A small image classifier, trained from scratch.
Model: activation relu, depths [4, 9, 4], widths [80, 128, 240].
Training: 23400 steps, batches of 128, held-out accuracy 99%.
Data: trained on made-up road signs on poles, 48.9 epochs.
Rows from block 13 of a small image classifier, named by matrix and row number. Rows with one number belong to one channel. Each number is 500 + 25 x the weight over its row's rms, rounded and kept within 0 to 999. All counts start at 0. Numbers have three digits each.
Before each channel's rows are labels from the 100 images, of 14976, where the channel reaches its highest value: "responds to" is what is common among them; "peak on" is the class under the peak. Only what is clearly more common there than usual is listed. The data: made-up road signs on poles. In brackets: how many of the 100.
# convs0: first 3x3 conv, stride 2 (model.blocks.13.convs.0.weight, 240x128x3x3, each kernel summed), inputs 86-127
# convs1: second 3x3 conv (model.blocks.13.convs.1.weight, 240x240x3x3, transposed, each kernel summed), outputs 96-143

responds to: crescent (83)
peak on: face (96)
convs0.32:550467573526494503475467485484490515514480491495497498465501488501490510513483492544484525531536491517533549534515521542538508
convs1.32:541491477485524529485491493491517511495509485484510488522493485520513512536500509519489509520513400529487479503533527478450478544492518485529500

responds to: 30 (72)
peak on: face (58)
convs0.25:494502446522468515525504478515524477491467480524528480517477508501438468511534484450449502515487512492529482483495467536541476
convs1.25:540507570473504523491500537539539520476504497480529508520537521517547490510545526514500524493494500494501556536528473551500510540523487541537481

responds to: 10 (64)
peak on: face (89)
convs0.130:490456518514515443496544512483522493546553523481496472533505492485471472485490504517508524519451479476462566475520486506554499
convs1.130:491472530490487517513503509515541483463519491495523523494459460542500477439490487528491509505470533509505513479537423494478535477479527535540512

responds to: bar (41)
peak on: face (43)
convs0.0:518481490529502497528553510483445501516474540519460524502524485527537485502500493472485503500543524514455509502469464483509496
convs1.0:525491440500490488550489509517517503538486542486513469524520494535517497494481505481526506490526496533484474506488487513535500493536484468518567

responds to: T (53); ? (33)
peak on: face (99)
convs0.84:484506490508556471538471499528551512535500482464489540503551512490515478506500494473494506520501474527500501459527498483536474
convs1.84:456532482488500482529515489504502459488458450491480532522540484525519509500481503486443485539497524440475524460426500481542491444421466508480514

responds to: 10 (99)
peak on: face (87)
convs0.79:547467507514501493498535477526502501535540563481500500539482487510482445480492485492478520493514474503462457481529490487513514
convs1.79:469486516516531479457519546483500499525514495505498486492459498518533507510487531496484518500485540490473491476528494527492504470478492548537492

responds to: % (69); heart (25)
peak on: face (80)
convs0.35:513512476504524521557465501486514492506502504521481465514489492503494495441460508520510523490540482518476526521465520510515476
convs1.35:491478467531488532507479508531516531513502464485514513523466498490511485473508498474480484521524464505495470501497472498495503493491520495470514

responds to: A (58)
peak on: face (86)
convs0.222:491505472534496527538492502502522462500461526450483484514505515546513521542533523465465519477527466483462500540505505490470538
convs1.222:458491454538527511511487523436462526520480506507489461496495522525488475482495532547503503527509512476530488497435514536507510501502517499451506

responds to: triangle sign (52); T (26)
peak on: face (50)
convs0.117:462475518484522523532525501529483528471492528514466560513507514481483494553516501509478479467519491571511541476490457516530470
convs1.117:488508484477497481530492518541505501499483498505496460543509524484464512503462495504499493546474481476517487472485511484509502467517493521498501

responds to: 70 (32)
peak on: face (78)
convs0.180:502506505524492525580544453513476492510529447492496511510513543502524487508535541471501544500503527483501480513453502503516500
convs1.180:492513535490497489480513480496517490503491476513502444495503503426526470519508511492567473461473521439523553514485502434473530515526497491520487

responds to: crescent (76)
peak on: face (82)
convs0.153:516492525484483489503535532494511509509503523504482453509537497557556495485548501470492485471527516493495495560525494501511500
convs1.153:517481492488529505506443479523478522506503485557516509486528540493511489502482540529522485528494450511547510549541508525514491523522518483481496

responds to: 90 (72)
peak on: face (70)
convs0.150:531492520487528489497530458494522488539531489502484468532523497511522500537505504484491521509534503508466498496506501468476537
convs1.150:500506498496461536522466511499515521509541528551467467458516489449497502511477490521498530493479530471521449543500500509504497510526537524502506

responds to: T (29)
peak on: face (47)
convs0.159:481480466526539491496489501472520522487486479539542510484467550514473505519466500466509508487508479534511510515505484485510513
convs1.159:472544516527499498459484526490488467521470506493465505569470518511536505535497512474516477483490545467478483533493516540499471490510511497479513

responds to: heart (100)
peak on: symbol (91)
convs0.5:519479511475534488517484496483546469460486548485465511506515478520491453519509498514483518466475456509483490468457448521491510
convs1.5:525544465512524504527500509512506512514551525535502513459495485563511481491521447491486510522514484509467496472468509515530477484497495502477551

responds to: T (84)
peak on: face (43)
convs0.147:481478511525494463517494516480521527515478528505459456510478504503524430538509513490493535506483546507519515505506483544579511
convs1.147:483490494494504513532494481497498506495480506514473513524521499489491546471423478485514489503496498511460505445483521461515494522491473482469464

responds to: drop (54); triangle sign (45); heart (32)
peak on: face (58)
convs0.76:484510495494501506479521458499488494506478471519482508487510509503446471533517471526500501499505526526535528523445490462496490
convs1.76:520528504529529527527515477510498490507514530497494516475528452476514527497482518521544479485478478519506530506508510475495480548495508454558535

responds to: star (52); cross (41)
peak on: symbol (65)
convs0.51:455512521524481445473511536492501493495506506464506495498484531528545516485518502506529504454476481510520527485461451468452480
convs1.51:546518500527520487498547453423500488510530548472493515487503478536512558454522475488464527510504558494527471506494528478542505546452455505488515

responds to: A (57)
peak on: face (77)
convs0.23:539508530514450494504526521502487544444499591487539528513515487481514460437523494534459520518483521532537504505513474475478479
convs1.23:466500496510467528530525500494540513502519528500497456476525489493507494475483520479499489485465542488518491449532491529518488501460467461458456

responds to: % (77)
peak on: face (43)
convs0.128:530521494498445512476504472542486469497497508472499507513492494484487454514506442490489550487532473515460475513467505520502505
convs1.128:521482454516489548530504485506518526486480478478507502492536517531524493457498471503459487542560478519499487497518476540514512470469541484518506

responds to: arrow left (66); % (34)
peak on: face (77)
convs0.34:513482502507509505541450503478474501505465509535530540500496462539503518454526483515516531465482508465487512507488473556534496
convs1.34:484506524512485519470472533475539492474498507503524493512488528495521483507474490489480451485534550470519506496490498476485493505493505492503505

responds to: 70 (72)
peak on: face (78)
convs0.195:533480455506529514551542505510512456470511501536498502483529499489478480509520470494480518496515512512478457529450465525489488
convs1.195:513471456538510508492524483516525502445543522474519515536461517500488488490537497508498533503474539498498511439493516527506477448473468494539515

responds to: arrow up (72)
peak on: face (48)
convs0.166:480428509522481471507492492500510493502492509503512494512500535495522487529539465509467487481482559473486520520447494522511499
convs1.166:481535494502534531465498479465507513480494522532447517529520548536541503488541488544505500527519477470462539484547483502459492499458498523515508

responds to: crescent (96)
peak on: face (99)
convs0.205:501462541550513467532517496470497496471454495492471486515546472537513503492495540484521504474485483504508477495448482498541471
convs1.205:509494557485533524506472470492528534498528491467532550495528493537515518461519502508486537509502510487514493523489460505552480546521491505487495

responds to: star (82); triangle sign (49)
peak on: face (75)
convs0.101:488473488504495504529520475487502493516469537451476536529478496474450495540514530480474505473478474478473489479507488520461491
convs1.101:531502547503481514487476505465504508492503546513545515533496516534498457517480496494500462485529497483539510490484515530489498503506488518470530

responds to: arrow left (45); cross (26)
peak on: face (68)
convs0.99:511517537491536485520514530483529482516479522521509545521517490520518479532487477508499447502555500523439489512511522509512505
convs1.99:505522499471441498473494485538498525464492512527518480497499487438491502505489565473453505491505497514517497507500513535473530466527527504465476

responds to: Z (70)
peak on: face (96)
convs0.181:495504490504471515507536509493480569478470478518463526523497502479513491513535471497477520465520514508517514507553503502490503
convs1.181:460501513523461525504456499487513501536486509503491514511526519497511527502443492495483522486518532499489441499509509484525521511516542495491509

responds to: crescent (38)
peak on: face (54)
convs0.27:457501540475504480484509480447513541514491483569444472479480512505458449522516515521486552484487476528493506521508484514486530
convs1.27:527464494474508507471518486526501509516489505515502525496490544570476524503514494481482496505542509528506485499495464486476477556494509513541536

responds to: 90 (70)
peak on: face (82)
convs0.48:485509495530530492523478475497473490498544500451528502531497504489522479526522536511504478421521529514490546511527484461502449
convs1.48:515504519501491484455460536535545479495513518515513519510468502503520482502499482529567502472496479473510460510507535506535484473475522510476503

responds to: triangle sign (64); arrow left (47); arrow up (31)
peak on: face (64)
convs0.4:469498510542504543505475490517481484496504489511523506470508524513488506499550503445506474515502481502539514479466477495548468
convs1.4:506500543473501484463525472502482503465480518484483468510503492493527500456497483446542507478566470508508520532532544530471489483538500483484504

responds to: bar (76)
peak on: face (83)
convs0.52:545486508509516489489494509468512506515466453551483525522519495481490498520512481461484516507531533538510498505495478571488468
convs1.52:477476468519491503499513514501496472532477507487490454557482522516500555499487490518472553483535498501524509477474522515479487479504491532519491

responds to: cross (54)
peak on: face (77)
convs0.85:538470492520479486511456496519495560545464493531506503510498468530505473495502478503528507490499500508492491480520452506528430
convs1.85:510468531475506500498532506485506493497520543506513482458527452542500529470452496501506524477481470500486525495490520526549494466536512486522470

responds to: heart (65); drop (32)
peak on: symbol (65)
convs0.36:490488505522485495426484527505457515492493483505496510460494525505467480525503493500467518490512488512501484523568518493496567
convs1.36:490455542531512509511477506494515484471525519491499472498527503490512518536521421520493488476503509509498519495491498477488485486545505476518506

responds to: cross (56)
peak on: face (66)
convs0.138:494477490515513488486505524473499500517471491443484508538534480504489512510493529492486506494523498484473451481460474509487503
convs1.138:455497536459486490482519540469535509499477488498485498535520509528479467526527482513482519492515488482526459538515462477482516537453500485500506

responds to: T (41); star (31)
peak on: face (61)
convs0.57:470509470552477493482506500451483524527509485471480465500502467548497452481517496473480511454471496479495521494534519468524528
convs1.57:481537512533502521505475441460533475515517513514513547527536460516500465501457473513481494523529564511530509483497496491498493525465514516498492

responds to: 10 (37)
peak on: face (66)
convs0.56:525436437497491512466515500497465536494503500466525500510489492526449456508536490499470474461521472487510520523473534496504507
convs1.56:510506482450506477532495472513449509497475481501424533487483508448471552511495490514533468505522503503508542482503503538499461552517492543519518

responds to: ? (48)
peak on: face (88)
convs0.187:493486525516504535497489452537475490446505445504512514505507509505478514487488546491548487497478510441516495467504463529478555
convs1.187:488475516513482512505521441506500470490488499517497485495493468492466540494517530470497477460505511459519466472523490544505489463483486491483518

responds to: cross (61)
peak on: face (53)
convs0.43:548472493477517498508537482479492513514486506490496529520509462489519464496512501501517538506504533459476511537522484519509452
convs1.43:547515489511500510503540474569537493459490510508503439482534520490500500436487498506456491468501527510521511477443479518536499503479499470511494

responds to: heart (40)
peak on: face (64); symbol (26)
convs0.58:554513505494499504535466505510456502518498532512489503483488486489451491502534504504509469508475483514496527491498466492515464
convs1.58:521499500523474470511485472532511499494534516492512532495495506534471524499507479481512510505482575514502487518441546523524484487494505460493514

responds to: & (67)
peak on: face (55)
convs0.172:514480497490509527460526512476486492488510480512420526530501473592505503545508490468506497502522502498503523504498492502479522
convs1.172:455509520536485516441479486513463458515481501489571512500490487507489507499459510491492515483483474530492508522513532474496504518495511482497542

responds to: 70 (56)
peak on: face (78)
convs0.141:501478497519504496493523526545506471457460519527505539476476500497504506496473506479528502478514459516485481451498467493503493
convs1.141:516512508477478526533477523484477481527513526511512511502509488489541538480495462481469564510487485537509518524484485534510509502521481522493499

responds to: 30 (46)
peak on: face (90)
convs0.45:469488491520518463507512496506452512536507508534514479529508488492460474550488517501478474467478533514471503515546510490524504
convs1.45:507482513493468496478525521475513488552515495480458528607486506472511489508497538488476486499465504499540545479479534492497500472503481486531484

responds to: arrow left (96)
peak on: face (98)
convs0.199:516489484551543468524501485449468490560485521513468493535490487519476477495535492485513478470473490516524511490499498509565485
convs1.199:454520450447501539492457493506461476545528515510548540540514470523541505520533519494482485503494500501516527443499511478525477486441487511472497

responds to: cross (52); arrow up (26)
peak on: face (52)
convs0.152:509530511501473493536511486527483484499505514508480496500472493516527518516547539518513470474473487451502509480488482512530511
convs1.152:474495498510485477526490531520518473482533498510509564457491457500493501441493520476447490511489499477525513469508494479498483520474505478476457

responds to: arrow left (61)
peak on: face (79)
convs0.108:474491456492475523554515524522478508504522491500496482506513515501502513523520486471511504507501452515508538470545511478498479
convs1.108:523472503463472473531521484527495431520490561491479531508504535494504472498542522498503469513480562505477451515478503500487491485495504507489497

responds to: ? (44); P (30)
peak on: face (86)
convs0.82:484478518461524509564513486523493519499511480481514517491466483502483483491496451514484487509479466490503443468541494468498495
convs1.82:509537517458454477485516488470485495480521494505500495521502466478506526509528496501539522487506485519477488505451469463502471451530531511525491

responds to: 70 (49)
peak on: face (90)
convs0.33:500524483496522466510493502510522491495535529534473475527508507528556468516469506497542480503456507483496540507476503519514475
convs1.33:475497511541471498486530450505485513546506475483520468478493447523464546473483497531500514491502518475486471512498503477494524508455510523484494

responds to: 30 (65); 20 (32)
peak on: face (97)
convs0.8:479499513531472482473511504545524499555447522500512490534511469490485471524538526477499505462484472464500495539467406497480511
convs1.8:529539540519516475506517508430493437482530521525485526474491509490516495515471504475446527529510497486499515552490519454492514551501447503534518

responds to: triangle sign (73); % (71)
peak on: face (61)
convs0.184:510497515474535491465516463505481510475513511510512490520513520467500520565508488489497560505512462524491500478502530533456510
convs1.184:516481469543520534485450473545512505486483464504479519532532518445536520501519472505482482473565442507481505480523461476511529515475482504514493

responds to: & (28)
peak on: face (58)
convs0.178:481488521508528508518548496515494491479495525505472529497512479544528480486523458508496487460516523502479516507471467440517529
convs1.178:483478483560468466464489466487518508517467513512597531457466489532508529569473474485503481523467524574549557472464482479510501483481474493468517

responds to: ? (62)
peak on: face (86)
convs0.186:531524468477497507518465493571539522471488478491491532493526515460484439498487460515455497498458493520487478475517488511439494
convs1.186:511541509517460528535510479534538524516530484510469458513494522540508544506529517469529522481502558477485507463517538537517518516523489513513514

responds to: Z (28)
peak on: face (66)
convs0.94:519482519528515502453476519457512502513522493480500544542519505544487510490500517477543503486509485509533496463534486489483494
convs1.94:489520505469487466485489496481486512480496505515512477487462504479525511522491465485488456484526471580496524500545580545451467495497474504482495

responds to: 10 (38)
peak on: face (59)
convs0.69:535481527504517485493522499458476495473471548528483534479505534512483517469502468563492515474485544472475451501511509527538546
convs1.69:497470458492505470481506530531526482465472489477526491501502491477478550480523488523521474552474522452492452431513525495420474490495510473505446

responds to: triangle sign (43); ring (36); 50 (27)
peak on: face (63); symbol (27)
convs0.16:499487512507490491509541521478503468509532489506502513471536523566483475522520473534497529491527494531473472490488468489470506
convs1.16:496548491507509471496530486538522477490472523504510445498562507506508536503503482517497512469536529548520501502500480479510534494516499497522517

responds to: & (88)
peak on: face (82)
convs0.9:515454502535527467520520508487499480492479512523489502494506509519490455522513493530493458451511547466476481551453491504463514
convs1.9:516488508498468518479511510495471510515536480528511476428467497509497538483482520508424502505478471496515485525528517510521444486480510512488511

responds to: ring (60)
peak on: symbol (34)
convs0.215:535485507557489496476539521459507493462497492533478502539510462480509500497489473514506487501493472528478505465465497496482484
convs1.215:524490457520521495503507466507474496491486535581468567465474496501499517511519495524518532507547531496497463471533532499485524497467452534493479

responds to: ? (72)
peak on: face (90)
convs0.72:531462463526486456492489519528528519514480473498496485522518502534474457487499463475495521502472495513458494513503506476508416
convs1.72:541497502488501499495536489521538510526549501577470565513524515496527561491524532548488497484471443526486517541496516489527505528590509509499503

responds to: & (52)
peak on: face (69)
convs0.89:515496520505490444515524478481444521522502477520507486502516476518524497534486484475525453510501479471527515518531514485502494
convs1.89:485512530501505511478450541475532490513476494505466518561526487542529480537526470461495492478495499449534495523501499507477469501487480512486466

responds to: ? (38); Z (33)
peak on: face (71)
convs0.206:498458528486459527536512529512491535503466482500520499499516522439502504520509467492478480484483521504540459483567483491515495
convs1.206:480517482484461496538526501492516498482505510497481485485477491504518516526496507516563548520533526483517461483511537567479512488539521496480490

responds to: triangle sign (56); 20 (39); 30 (29)
peak on: face (64)
convs0.12:477478505545473481492515528507550506494485542474513478537508496542483449491529492502450517504499493511470487531486440472517513
convs1.12:494524544483508510535521515485488499523536524584505510456494474502477513487536508522462507506473481494536511547495447485544481511517523530530531

responds to: & (41); drop (37)
peak on: face (65)
convs0.64:520538473532500503482492490519495471476492499500507521528460512524482498529502467485502496491476528479472463545482485511515519
convs1.64:454513489511559510479463503495509452520491493469486558502537492528534496509513487468517468507484527473465540518547489549491500508507530503456531

responds to: cross (33); 50 (26)
peak on: face (57)
convs0.190:475524494497514467502490458493530521528528490523488467484483490496479495463509508495462532552546472480507535483485494523534516
convs1.190:506488480506506508491500475454471509467482495516494504548509483510498503491456494473534492491497430471479551495490474503523517569543457529527537

responds to: ring (61)
peak on: face (46); symbol (42)
convs0.234:511497459513518487483513497458479542516478481524491504513491499537528439505448553527469477499504539468527485454497547511492492
convs1.234:525511542524477483525483434480463484527498509492517507493527480455444483473505490552466515500466553570554516464487509482479499526514521520508513

responds to: ring (65)
peak on: symbol (69)
convs0.135:542460486504476525576541503520530501459488472515501526495488528519533522518539477493470484492480510517516503496502496515510503
convs1.135:492536492499537475511518431515510463462449492488492489549484509472481518480480475535535480505485472475467525451512470517464479461482481509548526

responds to: 10 (64); triangle sign (55)
peak on: face (82)
convs0.193:488533501450474468484517511514495493466505502500492508529538479464565498469514493503518533468507463490464557518476508461515476
convs1.193:515466524494508518469530454422500490475514464488544532522467470492491489456483494515478515473506501514484509515529466459500497490475508464517504

responds to: arrow right (95)
peak on: face (70)
convs0.239:524462493540564498453495526511527520459486492488505512528507512492443492483493457502494462519492491508499499448498526486512525
convs1.239:500521506502522542507504501455443504499485472479500517513517540500466494512497471515558500513475534494509455515497507553510512493508519506477566

responds to: crescent (100)
peak on: face (100)
convs0.226:485450469502513495505465506491494513501521468461491508502520477555476514550473509484493499534529492524507520517486495493515481
convs1.226:546511493485518493490502488457535503531515529493528515514525518514521500509459535512499495446507455515492486505484504542492495508526522487495531

responds to: bar (59)
peak on: face (87)
convs0.160:513483505466516493491498538501511486503525535495527486486509546500493495479482499482484454464470517534517511491490521549509536
convs1.160:495492463543525516493504480491477455478476496531484540498470472463449482470509484486563505448497487438515475505512544504520527479475469487496507

responds to: ring (60); triangle sign (45); crescent (27)
peak on: face (48)
convs0.96:521501468496493475517529465520501473505498530495491510522489522482500468518487486564485507498546525516478534489466477430510512
convs1.96:480516515535502489510454510548526521523493535491498490476459504490492450531514505537483510501498490517542511485487527455486485490439492492523527

responds to: A (65); arrow up (30)
peak on: face (54)
convs0.103:496491468581474502496535522484480478507496529453513515488499527515453477477496497486505520506494486527488519525505512496497517
convs1.103:491497485498488537511530537494466496546483535543504480484533523508523469536502578517488517529517491536542514500556534486524495480527531498497490

responds to: 70 (46); heart (31)
peak on: face (61)
convs0.3:514445499515527452513496505493532524514506521537480483489497524502469472535497509503451532498480495491501505493539474489504463
convs1.3:444478504504474503502485511502491486521521504484509522472499527540471514531486526497531518495508464519516514488534514494526465511489517547516510

responds to: star (61)
peak on: face (67)
convs0.220:471474493475530493541549472507472514470484516529544476552498543470510517496474502522501506510539508503504493491485444458498508
convs1.220:548476504517513470519526460518474554479483511517498537502506541504515533490505471501508546478501528458481495512497533468513519502524446549481520

responds to: cross (82)
peak on: symbol (64)
convs0.107:499528464464500478494490516499489507496490500501485515512495490460495497490471480470537475493491546464477507486541487491441514
convs1.107:492462496520465519496530479487484511519445476490480530513464516488506541463501533498437494498511585488467436555536467474487508506505499519485493

responds to: drop (84)
peak on: face (43)
convs0.97:434467519506458493527552482495491516516465524482504509442552509499548535498513484516482511489468552505522517559469518502538528
convs1.97:470503472512493515531584522483514500527551595480456490482509495512536527503475446504467510491515475495493496512539489528525502497494518513522475

responds to: star (64)
peak on: face (72)
convs0.183:463514558477510549504509487497471505491482497519510487543482497561511517489480519498489462497510454533526517449505457505525503
convs1.183:510526511532504518467496458498462499482544489492516476514525497484492477488472502509482517516475532469499541492453545501495519483497497499495534

responds to: arrow up (48); T (38)
peak on: face (80)
convs0.115:533490543502497480526504472470477462476513503517446502535488460507515453488517471508471486480519494539475534485513483467533503
convs1.115:466476570548525513500493512487501489521512547532511500491462492481501533501507540466494504496559457532497478443476521462446492468499493496461525

responds to: crescent (52)
peak on: face (64)
convs0.118:516508462490475530482518501467457521469471485515507529494460497525467536493525452505493499481519491455512490537413484513467486
convs1.118:522493504525486466437487557488458463526516477503511497509487514502510476516469532426515498474554475483515504488532539483487482486504490503527519